python train.py --model="image VAE" --dataset="fractals drawn by 1,000 iterated function systems, in grey" --translate=0.06 --encoder_activation="silu" --encoder_mlp_ratio=6 --encoder_bias="none" --encoder_inner_norm=false --encoder_patch_size=[8, 8] --decoder_attention=true --muon_scale="match_rms_adamw" --lr=0.0056
Rows from block 2 of the decoder of a small image VAE, named by matrix and row number. Rows with one number belong to one channel. Each number is 128 + 24 x the weight over its row's rms, rounded and kept within 0 to 255. All counts start at 0. Numbers have three digits each.
After each channel's rows are labels from the 100 images, of 14976, where the channel reaches its highest value: "strongest on" is what is common among them. Only what is clearly more common there than usual is listed. The data: fractals drawn by 1,000 iterated function systems, in grey. In brackets: how many of the 100.
# convs0: first 3x3 conv (decoder.mid.2.convs.0.weight, 192x192x3x3, each kernel summed), inputs 0-38
# convs1: second 3x3 conv (decoder.mid.2.convs.1.weight, 192x192x3x3, transposed, each kernel summed), outputs 0-38

convs0.91:126136145121143099144123115103118117109117136147135123123118166123143142114138120099139139106144152127132107127140151
convs1.91:180127135137106099154108107146146178168143142059149131168074114127088108113118132173094132127115116126109141108104090
strongest on: dense (67)

convs0.113:124136078098109109120118141120139152141117142133128118153121118141139108138121130133150133143136134101101061127124091
convs1.113:098130147121144116156151131155121112091092098180160114107148144101096127153097130116107122091082078103092121104136145
strongest on: dark on light (100)

convs0.108:130067126115135129073107107141136116123170089125114099102151112102119100129127131156133078081096124117124087107110107
convs1.108:116133191142134147116162119160158130094114117161143097133140078144123151137147111125160096125126144118118143108114123
strongest on: dense (45)

convs0.23:097118132135135127139086141104117158128133142113137141119125146117136140141130177102128139123125122104137178156130156
convs1.23:167098129132125108147151130150120132144142148106117102091112130146138143132123133176120119150120132112114099126128085
strongest on: dark on light (100); dense (28)

convs0.80:135141122157162094136109131121096176153146129121128090138141106136154130109121145114125143092167142106116085088137110
convs1.80:122148152104110110130123126139155097124104136141180121093158101098079129139147164086082123117100069156115119115112138
strongest on: dark on light (92)

convs0.177:115142055136123110145145133115146148073105124090157124118120131125127150097152129109137128128129146114151120086132115
convs1.177:137182128109148141131116145121150147150104136149167145137150157149132162120151128161157163149145114153145123201140091
strongest on: two maps (77); sparse (77)

convs0.157:143124154125110145119156122139146099124119090126128101125131141150118126116106116135115111115118124109134143116102135
convs1.157:134159107120096133162076108179118189123140124131159106114107112154164128104134167135104130129167142128072090120138127
strongest on: dense (37)

convs0.94:152122144123089093116108136139140183123117136152129092136109108125117151167121105092110141161128139099120113121133153
convs1.94:109165097119114109151139175125122080116141120134151162108150153133177147113130156142137163089119113148095094101107106
strongest on: dark on light (100)

convs0.127:093142078095107134125101144099128125104137126111114117075071145128137124144124107119100113155134096126114081140128098
convs1.127:160142117132135161125162081141130098144118192119134124138160134127099092134136162070096128137145102163131126141123160
strongest on: two maps (83); sparse (81); dark on light (79)

convs0.85:115103075096117091138090118133151143122130110137124164072087165134109133133120110085131149152092099149134153122124144
convs1.85:154159131128128126167150096136127092109120164105161115155108162142147104140188133131064127125144128161119102127108108
strongest on: two maps (100); sparse (100); dark on light (100)

convs0.66:098107124098129124128106124117168100135134155137107114118114142160160124144102105137132134132131122129132165154129145
convs1.66:142161117112142182127145163170097089159119179150124163178109167120133151122179124170103114110156144163085088144113086
strongest on: sparse (99); two maps (98); dark on light (98)

convs0.133:128112069134137093129114126148184157112142149119138097081117135164130118146122101138146116115147128104098131089133107
convs1.133:152159116131079135113154149115098140100094126167143118102194142147142184110154118155178135140120144147156129179110091
strongest on: two maps (88); sparse (77)

convs0.182:140110121101174109123117114128124142119163171129150096186135141154125137160097144126108180133121137149107123171135115
convs1.182:163130084114115159097123141138137138119123154122107126145116095094140133121168129217136077096148129127136091136118124
strongest on: dense (29)

convs0.176:117137143124113137138112124125112143107125104107098120105105098114149121151152130143131114108128136119114089127119130
convs1.176:121131123161109157103118128126110121174137081137144160167114110096098087121098165122085121113095150114132136097104104
strongest on: sparse (58)

convs0.118:098123128085144096115126109125243132142151122133082115120139109130120115170112104150120093138101091107139164127086122
convs1.118:106137146125112096106151158131073101103106106184144127150123191123142155113149117117179154094107144114130146116150122
strongest on: two maps (100); sparse (100)

convs0.99:156158131102142146161106137134169155122158139139133136111125146164174124161110131165131138170137139160147137112166128
convs1.99:123095105145140087120126132115136126127114112147129097119156124102108118070121142108119175110097132111107193140094114
strongest on: dark on light (99)

convs0.76:158138125090160107136097109138119104121124114125117154079128185140120133139148095094159157142128153126130143129127144
convs1.76:172128106149143157122151139168142193128162137094160125167106105144110120120131117202079101135159096129109092112164103
strongest on: dense (86)

convs0.43:126136135153134101108118116131138139130121121149117063130140124130116130101115121142102111129088135128131129143103126
convs1.43:115097131126117131125137105125147146145156134127101126112082105107100164140104117140141115135127078130131103083119091
strongest on: dense (29)

convs0.64:134109125156130112140138137146161139156108159095119097102144099082131115119117127156145131093105076086097123161121148
convs1.64:144147116186120120138138140142132134140136092129133117117131120122155099161145143076141127145117169095105133118114085
strongest on: dark on light (79)

convs0.69:123107108130132134131115138127149105153098131122117122107105097155116089143127122128150180079099135096144153118154150
convs1.69:155152126159134139140147150148122117115127133141151150102136150100123106121187106232054104110101107082109093103114100
strongest on: sparse (93); two maps (82)

convs0.44:106093096133101155115108110108159142127116135139132095110110102121099094169119146126092100145085160127096133127120122
convs1.44:153133104079085093098125158152118120148131135121137124143150130123126122111123162079150143129160165118113130045127121
strongest on: two maps (61); sparse (59)

convs0.98:127129127133146113126127109118125109130105106108129149151112133122114132072135102117154141129116122126145164110109123
convs1.98:106134113139113153118124129100110116119147098192123099070157103156129110159141132132135082126167111126150128174117140
strongest on: dark on light (100); sparse (99); two maps (98)

convs0.86:151118093095063063139120103103134135154119089112128122087123082169160109113128161115121129117100074116121143136131163
convs1.86:137107171109116162167152119151117161108114106134135150179093178087146123164129140134110145092127144111107098117121117
strongest on: two maps (52)

convs0.41:126139134117120115136164121159111138152104113141104125133127109124132119073128135116120114120141119144110141135150131
convs1.41:162138187113109124096129119137099079124169102092110075095124112136137105100116133116155139180098108175178135077115090
strongest on: dark on light (100)

convs0.68:115120115119095145090047124156093121116152095117137140128115066105131086120132133169137081105120118095134106112116082
convs1.68:079118161161105158107122100147139103142136142164091128136134093113082100157130122166129088119119177100143169121114160
strongest on: five maps (49)

convs0.6:141147158125149161147117153160163159132154143145132165132130132160150122143108116170155127159137131148160151103165123
convs1.6:108123115137145094124100110116132118134114133161121092100150123128113135096167168106128153115114131095093196153105160
strongest on: dark on light (92)

convs0.124:163141109087111108129128125120149083069132108115090114100093128112105126113135082125158133092111095101114148153127145
convs1.124:118139168157120087126124101099129157165124135147129131148132200138108101129115132147130108109119137137130109075111074
strongest on: dark on light (100); sparse (98); two maps (92)

convs0.106:133106134132114126101126120127171098127116077105166117081136142108129137141082141113169114105131093127090096123154131
convs1.106:112137113141124100166156121122141136161141117119115160189162178116146139128099110108115161152128128117111082153101108
strongest on: sparse (59); two maps (53)

convs0.62:105135104144111106152134107117158171132126090121132086127117117148125115151137137124097106142100128126098144122129154
convs1.62:133132123134100117137103149158111104115126110132118107156092111109111090131132146143075111087139124103118053148108132
strongest on: two maps (67); sparse (58)

convs0.21:093160078092138136145145126111114133114153112141104109114096175131105164156102135125105121146153124119094086130119105
convs1.21:137106141157124138134146128101110108123104164148112100146128108125162093096077136085157150115125093152153132148088132
strongest on: dense (45)

convs0.79:124119096115124121143118132144154132105105098094154088127110088127136118107165122114104128133084083124114093166119144
convs1.79:147158138137112112170170140134140109129088088135154124166118190107125111086119157120103159096102142131118098115101083
strongest on: dark on light (100)

convs0.104:128113126118132098077078119127160151113136108128100095121085118109156127128124137110145082111103111138110096099120139
convs1.104:111115135147121135099124086107107108124118143148138102110143111153147142149133090103168156168139167110163142156112130
strongest on: dark on light (67)

convs0.187:123128136185132104122147105102070109126114105134122113140132078129138121077133144098135138112138153091109114137113142
convs1.187:118130128102130140111117126135133171110153112149111127098083149118137156160156126121124113151151141118093131097124118
strongest on: two maps (61); sparse (61)

convs0.122:160137141121155139171121151123178152109158161107153141123140143174144124165112129154118149177139147151188162108152135
convs1.122:105109109132179092118126130128115140137112106168097139110142114122116137070159162112141156118085098121088184140102112
strongest on: dark on light (100)

convs0.166:088141146119129128093099106128168058130131085150085132122128119145115125152100137110137119129114098154131077117108097
convs1.166:115139134145132169160103121100130114153118132170148121181167151152157146193117153114140137147159133103124109155142152
strongest on: sparse (84); two maps (81)

convs0.58:132132140104137111123106127136123123129122136153129133153091171122117110129131069106160125146117138143133158084109117
convs1.58:130152133143117125125141123106168115148137098159122118113146084141148138122141120105136114133141080149096138198105113
strongest on: two maps (100); sparse (100); dark on light (100)

convs0.49:140123151106117140131107122138153136099116083103118134108118096126126158113145127140136126111110111131120146170134133
convs1.49:167145155142113130177135125161155123121113131124137101181145172107129094121148159114115119112116095115068104117097115
strongest on: dark on light (100)

convs0.48:095111118129104091122150111144105139117124123145107135080104148132126179154121157125115120156081123109100155170148112
convs1.48:142171101138159135129155144133075094111143140118136138140151135081152086137134100160086097152155105173105142107159133
strongest on: two maps (93); sparse (90); dark on light (87)

convs0.37:096126073115103134130085107138121135111125114097129098110128041139135137141129105121110093139167096139119112134126142
convs1.37:128104126142102123154098125116144137180109140147111113145097098122098150085138140142115137132110159103125152165138129
strongest on: dense (26)